From a checkpoint of a small contrastive audio-text model: text encoder activation gelu_tanh, text encoder num experts 8.
Rows from block 3 of the text encoder of a small contrastive audio-text model, named by matrix and row number. Rows with one number within an expert belong to one neuron, the router's apart. Each number is 128 + 24 x the weight over its row's rms, rounded and kept within 0 to 255. All counts start at 0. Numbers have three digits each. After the name is the row's rms in percent of the matrix's.
After each expert's rows are labels from the 100 texts, of 14848, where the router gives the expert most weight on average: "tokens" is the input token at the peak. Only what is clearly more common there than usual is listed. The data: drum patterns on synthesised drum kits. In brackets: how many of the 100, against the usual share in percent.
# router: router (text_encoder.blocks.3.mlp.router.weight, 8x128, trained with AdamW), inputs 64-127
# up: expert up (text_encoder.blocks.3.mlp.up, 8x64x128), inputs 64-127
# down: expert down (text_encoder.blocks.3.mlp.down, 8x128x64, transposed), outputs 64-127

# expert 3
router.3 099:097136137180157140090150096113109089094074138091102128122106130081098112097139114137099126166126150105136095075087137125127155122133128111130109129117129096147097145093144103111115158097157143
up.23 124:122143135130108138129119156115152142132121086092127160117083108108090095138123102153149125136095129141118104109118153114123113139197104149143116144130140133159156133131115116135138129144159101
down.23 141:144139120116131131124123138102072118105130137119184139174151116152155136186101118121108151105149151110127106107140105132119121173131112153151119107098079128173125150136136151141146149114114151
tokens: "low" (70 vs 0.6); "clipped" (27 vs 0.4)

# expert 5
router.5 092:137138202138154155141157155152133121120125161134143121108165132122135128114162118130105079085117092133150164143122105128126132096093065165142147158143154151118098103134100133091134102128146140
up.0 088:104061087133110115103098061098102123151129136112166135127122114157143141132130139124124142176111130123103112132145159123094102137116154084105112130139087109166072133139153145129148130134078120
down.0 106:151129133116087115135127087129084138081147099125166136109135106146139112131135168125123167132174116162114124100122155117172165125182185158106095108124140105124116164128147120154126139129135121
tokens: "clap" (97 vs 1.2)

# expert 6
router.6 109:132176134151108150130143149115084082146158084141104130127143113160125144093095168145126115126130146109129143142104159109139080135132141171143084152076099140132108108163088096114137106141102146
up.0 071:121125108124170147169134095146150164142100152109178129112167153143101146121102132131106131141138131138154097125148100139108117098133104102121115109134115083095154156095119107123109158090135155
down.0 097:115126113125108120179110151131144129160093130126126118132131110163146103205138144123126139115145163097154155156191149128086145138184138135122127137129138160163154130092188110176106147150088138
tokens: "cymbal" (88 vs 1.8); "ride" (9 vs 0.9)

# expert 2
router.2 085:129175152138159142146141118127107119144111124156116095109134156075110137107115135124126117100110136155139069161098133114083121094101092089088142108131126134153134141147083062120123125077120124
up.23 058:160147117107160101146124131160084127133160145148157159177134124136053112111131157109140119133097158084130146114130113169149157137125097159128105118118123104160128101146136122128112120117121105
down.23 091:130156128131114129150173090103128095148102121159144104150109151143190156135116089125113100121162128141142145176138170157126140125190123146138148148114148107153107111110111103126075148126102150
tokens: "crash" (100 vs 0.9)

# expert 1
router.1 116:097102100105116111172122130151128158167124147128176134177116140121108167165122118120175161148122114112136153118163071131127131129124160122176138167165114152172159127138134150140149130126124153
up.23 113:114135153134158176130161138125131124117144169150166174137164139111107125137170136110120132102156105128119170067105105083119137129170140143122114084111145146133136111108151107129102147098071099
down.23 100:160138129094158132113128138121106153107128149140124156112154121123139118144152099131140165139167123134103146133185125094141144120168180150100128123161142116147135094134173157125155154117125114
tokens: "rimshot" (38 vs 1.2); "hits" (15 vs 0.4)

# expert 0
router.0 120:126105101106103106116097137142160149112156130140109139117093113153145105128104113112123136122147149160134105127111141119143137170154140130111135112106159085092159126116151151186135161144139110
up.0 087:105080128104123089114094140128135142136164124158140145135114159121145148142089137103129179135133129137153105135115189164126108169148167119138150147166128147179128147151115136132119127085121102
down.0 095:135145114112096130112172142116126143133136138129143131173113132126143102154102088152119128156143129134070143123112141102099095147157136128153136129069124105133132120132142161128129117150108119
tokens: "in" (61 vs 1.7)

# expert 4
router.4 068:154169147172146131128098112098136112152145123141134114116160149129086115136123122186135097134113091146155111116105097117103146104140091089119087100140121093109127141127095063091126051090117127
up.23 091:109189109131100111123167135122162127158183125164107127113136127131147131134166140148093132126127126118129113103105112137128131173126086098078137114107097163119140111138086114127131112157087128
down.23 107:121114129176094118139165131160122102126150159151112112145109094200107116119104157091138140118158113100094112112154150117135124160147126115135166117115138131139093149136126160104121124152123101
tokens: "snare" (98 vs 2.4)

# expert 7
router.7 101:163130148131115142114112094092131114129100074159114138123138107148152124112162130156126085124158098130145161145152184162082127107153133114076139088142123141131147136107126117121118110115104118
up.0 081:171169114091105058100102141170125148124163118113138112144172117130110139138118155146154163089125102108080091145104083083116100165157106090103118174111102112111090107123087104104111147114119138
down.0 104:149138093129083134122107127111121106113147109139100098100106126104121087130123156116136118175120183132107124126097119128131127121162120148144094099093140115072076128152153151149159122116142123
tokens: "closed" (90 vs 1.7); "shaker" (7 vs 1.4)